A small spectrogram FSQ autoencoder, trained from scratch: decoder norm batchnorm.
Rows from block 2 of the encoder of a small spectrogram FSQ autoencoder, named by matrix and row number. Rows with one number belong to one channel. Each number is 128 + 24 x the weight over its row's rms, rounded and kept within 0 to 255. All counts start at 0. Numbers have three digits each.
After each channel's rows are labels from the 100 clips, of 14976, where the channel reaches its highest value: "peak in band" is the frequency band that holds the peak. Only what is clearly more common there than usual is listed. The data: chords played on synthesised instruments. In brackets: how many of the 100.
# convs0: expand pointwise conv (encoder.blocks.2.convs.0.weight, 64x16x1x1), inputs 0-15
# convs1: depthwise 3x3 conv (encoder.blocks.2.convs.1.weight, 64x1x3x3), a 3x3 kernel
# convs2: project pointwise conv (encoder.blocks.2.convs.2.weight, 16x64x1x1, transposed), outputs 0-15

convs0.4:128176090128128156128128128128128128128172128180
convs1.4:133124138162134179145127158
convs2.4:100128128128071128147128128128106111128128183161
peak in band: 250 to 500 Hz (57)

convs0.1:128128172128128128153128128128128149207128128128
convs1.1:096135126075115109109144139
convs2.1:094128158096075128170128128100128128128128128155
peak in band: 2000 to 4000 Hz (48)

convs0.44:128148128128155070128128161146144140173128128157
convs1.44:136133131091120120081101101
convs2.44:117128128128128128139128128110128164211144128142
peak in band: 4000 to 8000 Hz (64)

convs0.62:128128097128128128128128040107128128128128128128
convs1.62:117123106101103073117130122
convs2.62:128109128128128128128128128128128128128034128128
peak in band: 0 to 250 Hz (48); 250 to 500 Hz (40)

convs0.14:128128128032128128128128128128128128128128128128
convs1.14:184116100152115123132116113
convs2.14:128128128128128128128128128128128128032128128128
peak in band: 4000 to 8000 Hz (55)

convs0.12:094096141128128128160114088128128128128191120128
convs1.12:161144124158148118173147125
convs2.12:064101098128128128128128081128128128091128128128
peak in band: 4000 to 8000 Hz (62)

convs0.15:131128190073128128128128128128128128128128176128
convs1.15:152182138135160125113134112
convs2.15:128079128128128128128128168169128128094128128079
peak in band: 4000 to 8000 Hz (61)

convs0.0:128128080128128128128191128091128128091128137128
convs1.0:165162171123135151115119126
convs2.0:107164174128107179128112128128128128128082128128
peak in band: 500 to 1000 Hz (56); 250 to 500 Hz (31)

convs0.31:128090128128128209128095128128128128128128128128
convs1.31:145134130109096089166147140
convs2.31:128099063146128128108179128128128128128128128100
peak in band: 4000 to 8000 Hz (79)

convs0.41:163160082128128128128128128128128128128128087184
convs1.41:131121110187148132154143127
convs2.41:089128128138128128128128083128094084128128165160
peak in band: 250 to 500 Hz (61)

convs0.37:128165095128128128128128128128128128128128096203
convs1.37:120114118171150169152128143
convs2.37:086128128128128128128128085128128079128128175160
peak in band: 250 to 500 Hz (57)

convs0.49:128068128128128079169088128128128128128128128128
convs1.49:121118095108122114101094091
convs2.49:087169184128128128128112128128128128128128128177
peak in band: 250 to 500 Hz (78)

convs0.60:128128128128128128192128128128128199128128128128
convs1.60:113132126076104100100123118
convs2.60:083150128128098128160098084128098128128128128160
peak in band: 250 to 500 Hz (65)

convs0.56:128128128168128128128128128128128128128166070181
convs1.56:099124122070126117128156121
convs2.56:128128128128128128128128128198128128128128128062
peak in band: 4000 to 8000 Hz (77)

convs0.58:051090128128128128147128099128128128128128128151
convs1.58:156168157156151134147146126
convs2.58:128059097128128128128139128128128128071128128128
peak in band: 4000 to 8000 Hz (63)

convs0.39:128195128128128177128175128128114128128128134128
convs1.39:138134132103101114090100092
convs2.39:128128032128128128128128128128128128128128128128
peak in band: 2000 to 4000 Hz (54)

convs0.19:142165096128128142128128128128132128128128105205
convs1.19:132117130180124161156121149
convs2.19:078156128128128128153128098104107105128128168163
peak in band: 250 to 500 Hz (61)

convs0.16:128128128128077128128128128128128047128128128128
convs1.16:132116103179160144142138143
convs2.16:128128128128089128159102079128099103128128128176
peak in band: 250 to 500 Hz (51)

convs0.48:202128128128128128068128128128128128137128121126
convs1.48:142143144094112112098089108
convs2.48:128128128128128128128128128128128128224128128128
peak in band: 1000 to 2000 Hz (54)

convs0.23:069102128128146128128096128128189128128128128128
convs1.23:128134130165153160161150151
convs2.23:128128128174128128101128128128128128128097128055
peak in band: 4000 to 8000 Hz (89)